config.toml
model = "segmentation model"
dataset = "simulated telescope pictures of galaxies"
train_examples = 97500
image_size = 48
crop_scale_min = 0.8
horizontal_flip = false
num_classes = 2
arch = "unet"
norm = "batchnorm"
activation = "mish"
pixel_unshuffle = 2
widths = [64, 128, 128, 128]
blocks_per_level = 3
block = "plain"
attention = false
upsampling = "transposed_conv"
label_smoothing = 0.1
init = "orthogonal"
optimizer = "soap"
beta2 = 0.99
lr = 0.0026
beta1 = 0.95
shampoo_beta = 0.99
eps = 1e-08
precondition_frequency = 20
max_precond_dim = 1536
merge_dims = true
one_sided = false
adamw_lr_other_params = 0.0011
cautious_weight_decay = true
steps = 20900
batch_size = 512
epochs = 109.8
lr_schedule = "cosine"
final_lr_fraction = 0.01
warmup_steps = 2090
weight_decay = 0.0
adamw_weight_decay_other_params = 0.01
Rows from block 17 of a small segmentation model, named by matrix and row number. Each number is 500 + 50 x the weight over its row's rms, rounded and kept within 0 to 999. All counts start at 0. Numbers have three digits each. After the name is the row's rms in percent of the matrix's.
After each channel's rows are labels from the 100 images, of 14848, where the channel reaches its highest value: "top examples" is what is common among them. Only what is clearly more common there than usual is listed. The data: simulated telescope pictures of galaxies. In brackets: how many of the 100.
# conv: 3x3 conv (model.decb.2.0.conv.weight, 64x128x3x3, each kernel summed), inputs 0-127

conv.58 088:468499646455423554577528520447553418561458438501495547504412485462507411440503552495493478504439492492418530379516448515502452562540443467529544382523519416533477620437489488370521473409476407485495540450489504510430475501524494511548442470454482522527506567543537514481517460517462496544508521601449482539483504468488543516427452526504541490492494551690457486553505493500497548500499
top examples: lensed arc (95); noisy (64)

conv.4 063:358531478530472477467477547521495490584589527503516433404464403331475518560510574542510397493444582436572501465502517574458433479523457509447513526501553522500543417524512536541521498436549559484460498503579497431501465456470516464492615479550408438509484505571448471536553521509487515529492488432527579478437427492550510475564505490534421470509503458491560498441513602552507452398467
top examples: edge-on disc (100)

conv.60 112:497517581550408475464533471503436527481443530406539434555458470556503434582484447560545503427540419493545534587433371552456533495467489458440528514508535598414539492537481572520496433517517543518505504433592524445418567476421539478472451496479497512483442528401497522503523417497581446545534470563523428538534512514601434481476487560493486458475487482577481522610477606511507481513597
top examples: lensed arc (67); merging pair (29)

conv.0 115:518492469386623517663513507516482477451344625575364525460504485572564584507409595523485555490547461392581573530533470553447520484403546501373563510508572586578500555412551499535434483403531594486493505500528504552503485522493491513480477489491507494500486522485524514508499521506472484518501500541488506470476533502500508517503467503579509478492479528443477494511524483525524514499506
top examples: lensed arc (77)

conv.25 150:474488544491524568439435502493499519511458546477550442506493483491468493521480517483492480445498475532505503482436455498480475476407522481489482545549498450446554509574469567552459429567491486354575461427538511659425500486448561514498472542500544454470449464450481524451492449519549586569605480558494499408540562500497467503405474529495416509472548539611553479351539520600489486514637
top examples: star cluster (100)

conv.8 136:464477433480491437474536558553512523481380507562488475464518574503501460527470551522449415494526498556533507488475546513555467522454485525536517567477445472522553503571516565541495485582452508481449524675530469504462520471492483549505436650586547507388552465482550511521504508531549496531563491456560452450500489505492527508380389471517465486430508426568557511492584433642435518577490
top examples: star cluster (100); bright star with spikes (97)

conv.48 094:492595592437475422546368522514500478459572303578380420321512505493310501460378438517538534577519469506448504525494522503449509512509566435486546520463560498427527429493543598527440594521502439497504517522511497502525520464496484488502497493518512495501499510524515534534498503518513472469535494449513453596480496502497500504500472504506485493456495484495497500535489488566486497530479
top examples: lensed arc (57); edge-on disc (27)

conv.41 089:499533579431419596593477556454549431526442567468542521495406507510517388441374521434477492587488542436422493447544505530495489643541401423452492501489471465528540660500462444343521547549486443501542501537395506492493444480510477528512579511566491513507484516559522516472472573480450487605526530530475528529497493491508553507485524491527458557499497534522504485512531529501505555465493
top examples: lensed arc (81)

conv.23 127:486543531560512539468578483473430576468461486536507430525456448459473547561511567476515504435474540513512445515465438566525524556411475432495506475474521436469562493493520516520480504548483523446525500491572451511483468306488548460528483529493506495431492506483542521492480490454619467506474508527509543365593527503563436504443459476437448504420499479607531507670625529560473475530404
top examples: star cluster (100)

conv.31 077:540491544448531459469496458511521512477562493449470509512528574457528539513539473503554504474457529452501494483505481464493463590476543546459513424478579504522402484687519424507506506456538541501482493462469542527569472536476473504508539393436392500477479462634444501510528544472451512466485490560504481480508505517539424491609648421513504523454480612364528473487418609428572494492488
top examples: edge-on disc (99)

conv.13 113:507510496402503532574576393493500563374465518498538556484416464498503595449533528474420639555654549422488648508449459520517418457519436502469513595420488495485532543560659588471464415387491448510533514465519471569467502547492492542476461529515483532506496508470465506503500515548498445528507502478511527489452532480476500544441486492558524464447489502514484505534462536528486516545528
top examples: lensed arc (51)

conv.46 064:554483599498457428608370519513495585506495478599453473500531449581490502482528401435543565601612494516571471596535449457515479563479474486536583433546435448548479545479483487494514474542524485509528515518526475445492526578586457447516504537466485542459528550456537511560512512485481537540473531522517447525506522529311532502421494544510588464484506570414519522585442464432501530484512
top examples: lensed arc (82)

conv.28 063:496440527537504536386537539549484535475531444528575556480477411390454577478537507373432520539583588525538503525461480445517453577474471452514481389455470498440504548430470583520506565478487461446496508514522543422582543462483518500540647550532499481442491484556496498486497543499403511533537485483521427558535520467461583499507531480446479506542502544425510455461659575504486507405520
top examples: edge-on disc (95)

conv.2 110:594443606430478401488423516455506565451475430548374546536456557597459540384474443636506559476547471528397601491477488520470601599425546498507535484543476472352509483463483464624447584565509354513498511505457495487552526507512492499480431516493525504493498491523495533588503510511513462501502488518507450519475469490481522488502513513506521516464496538451489506562514477503476512501428
top examples: lensed arc (86)

conv.61 148:486523531558540528485529463456452535504459503519500447529442490496469515559497540493539524459486534506485445493530466562511558563442492446489515533491547447468537482491529539494484529511464523510525510462577487708457514608442539539446432462510510511465497498493520513511478459484570298547500490479488487598331431492579451490470465461479455461357470486583465526481514421568494518592454
top examples: small (59); edge-on disc (50); ring galaxy (35)

conv.43 076:515459562488490543546497526460492417494482547449510517545522576470447473495608488489562434522453470559448502524569449486485423540543484444499562447512512467541484472406565522488439546402460313544484435521514436571520506523580489467397634495581535517499540519486430497497490394513544528438475493553467517528512487512471572506425482568483596479454488539629483553529523427499462453545516
top examples: lensed arc (92)

conv.15 062:425526476428541537611434572453457451500484476653593547481493493440578482512599438527474487480501477517497505518554633501452567496427449493512485516486538477597534453391487420476492564498479472476523522506614589474569438523484491471571625472484435498520487476509416490485494467516497485522506479361518495489511468487461580502474571431492593543499504609518493474503447475489517516467517
top examples: edge-on disc (82); noisy (64)

conv.36 094:469428490484510608484429478462450469515452491517475462524457587465478476537488554502491497558452530519466464450525589436429462505471586579499526546463440499501578465527432520524461578380592486486521440524487548457540595439515500503406625523562518537484449487561523487482470521520443502636484505492491397580458503478491530496561554441485460498531486566488552475460643483504518509368564
top examples: edge-on disc (100)

conv.27 063:592475550518530572560496356465498524462448489496499519468581483492530421426410517498554440575467446584529534548558497513510487540623440428475520487466493523531442475459529478532560487489447474532469494443464464539541491518516441529493491561409475536488469486491481521511516498490546532357483496660507564494611530473508532497453413537498569487474508541415475539552461494468402555634474
top examples: lensed arc (85); small (50)

conv.34 107:382523462454483518586559563431466474455506530540543517478545393443542508563573483571534595554541562593608488451526504504483615457398489513547564505517550417593548559484584488516423561549473433487480506410471483519494492510486504507493415581454512481547553485483581511524514491519509422531505494576483540492495493431474549506511539545461530490508497389513505489523612428609480542470488
top examples: lensed arc (99)

conv.50 085:507512472408528526440440541489497434483513498429510445563486585445518466504567441485556543542490514538564448449507464535449465550527504531428517452482478500523520461509503407488449464462457423521578484425484452518573555477573499502400606493614462514570488499507472485475460438493563463638450516427487491523466563512510455485573556424472513530395502593571640489468619492475514470450556
top examples: edge-on disc (100); small (53)

conv.39 084:525459446418542463461597438405517484501480492564480443527495426445538416493466507509541642638533414667553593431487509471492562485548402575558480483424494487495466445466469435480546507553502546496551481542618523530485461482514463509509430545640544545503539497475499516479455524487434488536483517523523505524476491490495565509477490485515529487464482399383577519499504495517521526504519
top examples: edge-on disc (74)

conv.24 083:486506422569427536574556618444543516574440434646503432548475502583450498477558530505532511443591593558451466604547402490417533469452492493566570451584534501527568490451547573417453463487440497583452525498505510516529471548452482554502487526467517492533522550458518502447492500487559569460500494428545543405522543485508504507443471514554476486493504455615427549456463504581464497543483
top examples: lensed arc (77)

conv.11 123:486569512491588550522658422560486459471481696534552511520480529587527390508494444491407479559467539476526438466526526450373465463491519619543492379551398498398449474565519602408489547476497608470525533502539511527529539516529439494527500498486513511542562519534530438457509510504471525506506503549494529456529493471442502509488461486514551505515477461416499519474504536510472530471517
top examples: lensed arc (77)

conv.53 109:506460518499551482520545524442493496471476517496440472526517492441471526529507452538537504487424482553513442525521505544619560463518440570530543444502477384503588582473537549465531527467520508531508525500571473533472498537480493546470512565650675519508609515476504518513500436534462497653590505550514449544470503500474602511406378510517446492511505496562518522468558367523436524469475
top examples: many-armed spiral (48); irregular (44); tilted (39)

conv.38 080:487513511615517440633507536540476449419500514380452477544534530517519474480515521537466362453559525496543452554514584490523401658482390490436496526602547539540558438676573587509473512501549450526372536523555456541485476519489501544517474498392441485533518520498515495482543519534511579477515499479494517538486494511534514491502511490492481489495475491561482483489499515578499523505425
top examples: tilted (41); edge-on disc (38); ring galaxy (37)

conv.44 163:509537549489507554467473522500470514499446523482548457499480475512461490516482540485499505428515468523536488470431440505491488502412502478472479548511527454457580501534487566526459457562527516526510503503549477501533483626436592496546479512560563496513502459462533506498492457507611555492522465506492590242391533501500476505381462520470458498448514422612492514420664514595453496512515
top examples: star cluster (100)

conv.1 070:389456511541444455497362535466447490589565528521481436406434399378457492581499507502518466530506547434652505527565493525512432524563463517497564467528481463533466428528515573542548406480523579493479467562520505367548514538489518462481521492601441472495503490521486495582525505483516475599499476513512537497359473521473511482540538520512492491471503449416497531522542552467518494417451
top examples: lensed arc (57); edge-on disc (29)

conv.16 089:522486497410526517433423537486511448508479500425493493548479586436560478489572431501523547521480497537520460465505466532435485555509526519452511492427476491530505490496530458495431466453481450541593480435475474509607595478575492504431651520602508503622504492523465491484442455491545489608470508437506524476460574506504445489550588417518495480382489554524664501467604474485512480426558
top examples: edge-on disc (100); small (60)

conv.59 065:405552494503489581455546525477481451412552518534453466493534404411465473494474579638528427544501517424513405370458463513414473391457472490393543465543511569482563450588493494530471612448540489440499504446532499522456524512545541477448491504474458458423494476546470468507504494497438432507452513474474471521463370502598503500488551528515460458491493582527554466540472505543542487391518
top examples: edge-on disc (92)

conv.47 152:498475549558521533451587522473451542475469501547553457515452444486452507561512566497532502466484539539527444498489460571483515529425490435498546492493530458449554507500527539520465503532505509470495500494550490398569552472476606504555495525540534449444507471554522519487498498494509583467439482484505415517634489487519483489446450479556442493558484484618468519346769447576506477470469
top examples: star cluster (99)

conv.55 113:492512532493521538443453502503521509492450520456572463475494446487455479539456520490470467480454468568539498509401466505469460454454527464488441568540543444438585517555468567555412462558522478490538499537573481389504503536501602510502517494525589474449472473476513499512520489526647546480495465460494360545367468507504495505425448499502461511408503490625504518580704490559454499521466
top examples: star cluster (100)